{
  "crop_scale_min": 1,
  "targets": ["hair colour"],
  "hidden_act": "squared_relu",
  "inner_norm": false,
  "moe_every": 2,
  "expert_mlp_ratio": 0.5,
  "kernel_size": 5,
  "loss": "cross_entropy",
  "residual_init": "zero_last",
  "learning_rate": 0.00083
}
Rows from block 5 of a small image classifier, named by matrix and row number. Rows with one number within an expert belong to one neuron, the router's apart. Each number is 200 + 40 x the weight over its row's rms, rounded and kept within 0 to 999. All counts start at 0.
After each expert's rows are labels from the 100 images, of 14848, where the router gives the expert most weight on average: "responds to" is what is common among them. Only what is clearly more common there than usual is listed. The data: cartoon faces.
# router: router (model.blocks.5.mlp.router.weight, 32x384), inputs 308-383
# up: expert up (model.blocks.5.mlp.up, 32x192x384), inputs 308-383
# down: expert down (model.blocks.5.mlp.down, 32x384x192, transposed), outputs 308-383

# expert 7
router.7,221,193,217,147,207,181,194,149,152,207,150,136,183,137,186,210,205,192,184,250,183,193,212,180,283,181,235,242,219,162,281,235,190,138,183,233,205,202,195,189,214,198,195,221,249,132,255,172,234,234,177,133,152,195,294,163,236,171,157,140,199,289,246,188,238,137,215,220,244,168,217,196,120,121,216,188
up.0,166,183,316,218,171,251,202,142,308,179,115,213,219,167,241,211,224,236,210,190,216,178,221,181,236,162,255,212,196,188,204,226,207,149,224,157,256,200,149,296,165,212,193,224,182,179,182,252,299,187,173,139,186,203,223,202,189,214,269,179,90,218,183,185,273,194,197,200,202,230,205,116,182,165,167,221
down.0,187,238,205,220,289,234,271,212,203,121,189,127,142,206,205,152,248,173,218,268,227,175,271,160,162,226,180,249,221,273,185,210,132,210,175,206,198,157,187,164,187,203,238,226,257,253,208,216,179,211,218,219,211,163,170,229,160,195,265,186,238,145,208,199,253,145,199,124,235,239,220,225,211,191,275,227
up.1,162,227,227,190,251,209,203,196,206,262,236,213,171,254,230,287,169,203,154,201,200,235,160,182,223,195,225,278,147,245,237,165,225,275,252,198,221,107,223,268,210,231,246,227,212,167,178,175,170,152,180,81,135,206,243,201,132,169,172,187,212,140,192,193,246,190,181,186,157,181,228,195,126,254,209,185
down.1,234,235,232,212,179,286,193,189,228,193,169,255,201,188,212,250,169,153,200,121,143,175,260,147,229,260,192,182,247,230,209,151,221,161,182,148,188,191,117,219,168,259,204,183,206,192,150,189,162,173,193,169,279,201,178,177,195,264,194,149,183,162,234,149,183,158,217,221,137,225,254,206,241,217,211,190
responds to: green face; orange hair

# expert 20
router.20,234,109,120,235,154,140,184,122,218,221,197,114,117,239,223,221,169,164,215,158,127,212,195,171,189,199,167,141,167,278,253,219,148,174,253,274,200,222,149,203,211,186,157,253,182,206,218,232,152,163,211,220,107,139,243,259,189,169,167,192,192,205,204,200,197,168,183,256,201,239,172,192,110,103,196,259
up.0,235,233,149,91,153,221,273,210,188,182,200,256,274,205,224,145,182,178,130,180,143,213,222,211,179,172,203,235,162,200,213,203,352,168,179,176,182,206,187,220,139,179,296,223,206,178,174,155,179,171,163,219,234,206,183,244,164,193,154,170,217,153,209,168,149,177,196,192,187,204,276,153,197,238,142,226
down.0,205,211,202,148,219,234,228,236,262,164,217,208,178,164,221,260,186,221,170,210,194,175,171,184,184,163,175,177,224,106,213,219,247,166,256,175,220,186,211,210,179,175,192,169,162,276,209,206,205,112,163,231,178,193,185,202,220,232,248,317,185,182,135,229,148,249,264,236,216,236,165,237,177,188,231,282
up.1,214,194,204,263,138,263,141,187,184,187,249,239,204,210,191,237,251,260,187,212,247,175,145,189,216,210,224,177,239,211,216,159,140,178,95,227,180,155,152,175,167,228,169,194,198,215,249,230,178,124,210,199,122,268,236,204,141,198,170,140,204,179,168,208,237,217,149,230,219,222,177,230,229,181,183,233
down.1,167,214,266,126,226,197,199,134,241,126,296,165,245,136,173,249,215,208,187,204,205,143,178,116,177,251,180,173,181,148,258,140,161,183,181,231,216,217,207,180,222,150,146,225,219,231,179,224,275,184,178,242,231,247,257,189,150,183,171,182,220,195,211,279,207,230,186,216,113,210,227,262,232,176,191,219
responds to: beard; brown hair

# expert 21
router.21,185,233,183,201,271,170,157,265,223,157,216,260,196,149,187,214,202,169,202,223,183,234,199,248,217,176,217,188,206,258,265,211,192,160,179,208,210,194,233,140,257,249,272,146,186,165,196,160,279,215,188,186,201,198,176,100,250,246,254,119,245,217,152,203,219,171,161,267,200,290,164,231,229,268,217,214
up.0,103,127,221,237,172,126,230,248,127,234,114,209,183,234,183,207,183,176,205,128,262,111,138,156,221,225,127,169,220,212,212,266,198,325,195,223,160,242,235,189,170,150,240,142,172,112,147,248,222,206,210,226,264,265,224,179,277,179,166,177,239,215,203,213,253,214,268,218,236,163,201,181,185,202,231,218
down.0,243,181,183,186,205,164,197,262,228,251,155,207,142,294,202,193,172,187,178,125,229,194,183,191,200,155,199,201,199,192,222,222,210,160,275,225,241,264,219,207,176,223,189,211,213,193,188,222,160,140,237,165,155,258,218,177,210,140,162,221,233,226,200,173,133,169,209,189,238,185,151,179,201,300,124,219
up.1,190,223,172,194,176,217,238,160,193,165,211,204,145,224,251,208,190,173,187,198,158,113,235,180,161,166,250,167,221,201,200,169,214,159,163,175,236,170,291,177,171,215,178,246,166,185,222,195,242,165,196,126,254,159,175,171,199,167,199,212,224,205,184,163,183,264,145,256,183,191,203,219,226,207,249,147
down.1,174,275,154,180,206,210,142,204,266,269,209,179,179,185,194,227,234,221,183,158,239,231,210,269,245,195,198,256,153,131,206,191,122,239,241,224,203,219,211,234,186,213,157,145,194,149,203,184,242,253,175,194,197,176,204,228,239,148,167,231,160,210,203,238,188,272,194,198,216,251,166,158,196,103,129,144
responds to: black hair; curly hair; spiky hair

# expert 0
router.0,234,178,218,173,262,189,134,225,206,239,185,227,181,297,231,228,210,135,211,146,199,209,178,238,276,135,269,187,216,289,208,177,212,228,186,172,212,221,227,282,199,142,229,181,199,216,228,233,256,267,189,189,218,204,247,147,182,243,230,198,232,197,164,178,228,215,235,188,182,150,227,187,198,171,255,186
up.0,187,152,212,151,179,130,202,249,202,179,260,145,213,235,202,287,217,175,179,144,244,263,244,208,183,179,183,170,217,223,107,126,198,165,178,260,187,141,162,225,199,147,229,207,162,163,170,257,197,220,246,153,144,136,232,236,169,216,243,246,159,289,245,235,255,152,187,173,144,170,149,233,128,225,131,224
down.0,235,212,253,270,174,245,272,200,214,189,249,137,227,218,163,227,280,214,141,239,135,243,172,222,176,224,160,172,133,187,172,204,139,266,215,192,250,131,214,183,271,275,126,199,211,126,279,175,207,218,158,250,282,209,213,134,252,195,188,210,162,186,236,175,271,268,238,158,94,240,156,145,160,194,208,200
up.1,194,117,215,147,208,152,208,152,175,239,234,238,281,261,307,239,133,152,176,200,212,203,175,194,177,189,192,175,157,278,148,269,245,247,220,240,272,235,161,169,181,181,193,134,191,241,214,222,154,274,189,159,251,237,208,190,138,165,142,261,135,158,191,214,182,186,229,178,157,106,227,217,223,180,228,286
down.1,108,210,219,219,225,208,208,218,211,234,172,219,146,153,236,232,244,227,191,197,202,182,256,260,225,213,221,212,153,190,280,221,193,202,187,223,204,196,202,145,158,270,171,238,209,186,228,196,196,243,170,213,193,253,170,225,132,260,129,165,234,265,213,151,197,120,130,235,182,204,162,177,192,176,126,158
responds to: beard; black hair; brown hair

# expert 9
router.9,154,211,161,165,250,174,262,140,192,239,173,151,182,190,249,230,135,212,234,224,229,228,214,197,233,179,150,206,197,244,199,242,127,148,241,135,151,174,232,244,230,248,161,160,205,212,224,207,237,206,167,316,193,227,193,255,207,261,230,330,262,216,178,204,170,229,242,165,123,174,132,135,202,296,159,180
up.0,216,180,177,209,134,192,116,193,235,175,170,171,236,166,234,188,170,117,251,258,107,257,135,124,174,198,244,194,217,212,236,153,199,248,172,191,161,251,243,192,230,185,182,224,162,225,167,216,175,158,204,229,160,227,177,205,141,202,213,196,210,192,203,182,155,228,250,204,197,155,208,221,164,202,243,201
down.0,166,191,214,186,256,200,251,189,170,209,237,150,272,166,252,182,142,285,233,221,128,191,155,144,271,169,207,199,153,184,170,247,199,215,275,221,254,216,216,186,201,172,127,140,188,230,192,163,172,156,230,207,201,181,187,186,185,93,280,140,216,283,135,186,141,248,154,195,224,189,214,251,249,160,174,188
up.1,208,207,231,175,149,197,173,234,141,158,227,242,258,177,210,288,186,194,242,229,199,180,179,151,185,193,239,201,183,203,159,141,178,193,170,173,236,202,245,203,197,175,189,174,245,173,210,231,223,211,181,196,186,282,191,199,189,216,222,243,217,213,229,125,180,243,189,212,178,155,212,167,203,195,275,186
down.1,202,226,189,166,213,194,213,158,159,155,283,226,272,171,240,304,173,254,203,204,156,212,206,196,275,253,302,219,211,225,228,231,183,191,198,269,138,120,279,173,162,202,179,181,242,157,237,130,141,171,128,215,171,259,175,156,146,201,176,176,171,244,141,182,170,238,201,232,152,249,199,193,229,136,194,152
responds to: yellow hair; long hair

# expert 15
router.15,212,204,145,233,226,192,168,196,257,268,168,211,207,184,203,177,151,184,170,193,140,188,182,224,158,261,180,170,198,181,226,311,165,158,201,258,191,215,179,165,215,148,222,219,237,124,222,209,197,264,178,175,148,145,226,244,220,224,184,188,211,305,257,184,241,183,170,208,181,165,276,206,171,211,240,130
up.0,169,259,207,167,154,216,279,271,167,168,160,214,232,212,248,216,209,215,208,194,210,175,122,264,148,193,237,231,168,165,281,196,216,224,243,222,240,119,196,193,148,289,166,195,195,297,204,250,246,152,211,166,206,253,136,173,193,203,171,222,227,212,132,227,137,145,295,170,239,244,248,119,257,241,203,205
down.0,171,198,186,201,214,245,220,260,244,167,201,204,239,164,230,246,198,231,154,190,240,207,135,165,203,237,195,219,250,195,201,229,160,150,251,248,231,190,218,165,231,188,176,176,166,256,236,262,170,194,217,201,188,165,240,175,258,196,201,256,217,175,218,181,161,176,238,155,219,169,217,172,153,200,189,243
up.1,256,234,180,187,226,190,243,228,163,169,196,261,141,243,208,212,180,153,222,186,148,189,209,191,228,239,180,150,224,126,63,230,146,177,214,207,159,169,271,189,232,230,187,232,263,201,207,232,204,238,224,223,252,160,250,211,180,190,180,203,245,232,146,221,175,240,236,100,199,225,172,166,205,193,226,244
down.1,191,177,180,198,241,197,206,201,151,209,224,190,227,181,195,237,154,207,251,200,218,255,202,206,275,200,248,198,172,250,208,120,218,197,192,182,183,255,219,141,185,203,182,167,182,244,194,203,201,174,166,180,206,227,135,199,154,274,213,187,246,195,209,201,93,240,227,180,216,224,215,199,184,212,199,290
responds to: green hair

# expert 18
router.18,200,224,174,231,139,203,221,202,146,252,204,220,218,190,177,154,194,229,184,178,266,201,149,199,159,247,250,187,211,195,211,174,219,242,194,159,168,189,238,131,136,182,175,148,153,182,194,294,198,231,254,264,177,183,239,215,225,173,190,203,234,242,211,184,211,262,230,181,164,179,226,122,144,114,132,211
up.0,225,237,159,245,127,240,241,219,216,191,237,185,222,168,183,162,198,163,171,110,201,161,197,197,193,178,240,156,128,151,211,210,267,173,216,154,217,238,126,216,211,168,183,180,215,235,239,169,235,177,187,163,250,204,239,268,240,188,273,182,251,185,164,161,199,169,254,241,146,225,162,222,187,233,190,145
down.0,197,168,247,267,189,121,252,222,156,236,197,144,153,165,161,147,145,160,212,289,148,131,175,113,177,194,164,129,289,170,189,126,226,227,234,241,232,300,259,182,274,167,160,152,217,233,263,215,253,211,213,199,196,168,229,246,220,226,168,163,246,232,165,144,121,172,224,248,244,209,235,258,193,216,255,192
up.1,271,202,316,252,187,251,203,250,138,296,234,157,233,214,125,195,153,174,215,197,213,215,130,183,202,145,205,199,225,164,118,267,211,174,255,171,244,171,217,227,221,209,133,187,136,184,129,221,240,201,239,258,181,302,190,265,196,227,167,175,193,172,196,218,182,231,215,129,242,231,218,165,202,155,180,229
down.1,254,150,156,189,196,209,214,207,206,226,195,159,199,246,221,216,168,193,194,227,203,262,131,212,213,181,260,249,248,143,182,262,197,172,253,172,230,272,180,261,211,161,155,176,155,245,158,202,194,181,190,135,200,264,150,207,182,128,135,259,180,233,130,152,194,254,206,266,269,145,144,247,183,218,191,241
responds to: beard

# expert 31
router.31,172,250,194,213,180,224,141,169,201,194,246,143,230,185,153,223,205,247,173,215,109,173,263,289,170,222,174,267,216,218,232,181,164,204,213,135,186,228,130,235,201,190,106,215,228,201,167,154,224,250,188,203,221,121,251,184,192,124,152,258,122,246,205,223,212,168,175,208,243,219,149,137,185,188,204,146
up.0,135,259,161,190,208,254,195,169,217,179,177,146,297,129,192,178,97,186,159,204,210,205,158,199,195,189,216,201,254,185,154,219,257,264,208,289,186,209,193,236,164,245,186,196,173,171,180,190,232,269,175,255,226,184,244,298,167,209,150,208,177,150,222,217,276,273,260,154,219,249,244,183,227,221,217,214
down.0,120,200,221,226,196,155,238,182,120,159,250,179,146,166,137,133,187,212,272,257,207,196,172,170,194,203,211,138,176,206,169,239,133,196,200,202,267,180,238,162,192,239,138,160,198,207,200,231,212,149,232,233,157,209,192,205,268,267,211,183,204,202,173,211,155,201,191,188,248,246,154,170,212,178,183,206
up.1,186,134,160,283,182,174,241,212,238,255,238,197,212,249,175,207,223,232,218,197,285,192,238,194,151,174,225,215,125,237,248,183,170,151,199,228,222,251,175,149,128,257,224,163,171,265,210,225,162,215,204,198,161,215,169,169,198,146,188,244,186,183,239,124,154,233,223,213,206,117,181,193,141,215,256,139
down.1,230,131,230,179,141,184,235,206,211,225,211,215,250,184,232,175,142,177,127,186,206,226,191,172,214,156,207,230,175,172,211,163,218,169,193,189,242,234,230,224,227,280,104,221,154,170,221,277,188,156,199,267,197,259,179,240,193,162,239,218,246,262,167,185,174,202,245,236,174,143,176,247,153,236,185,264
responds to: beard; sunglasses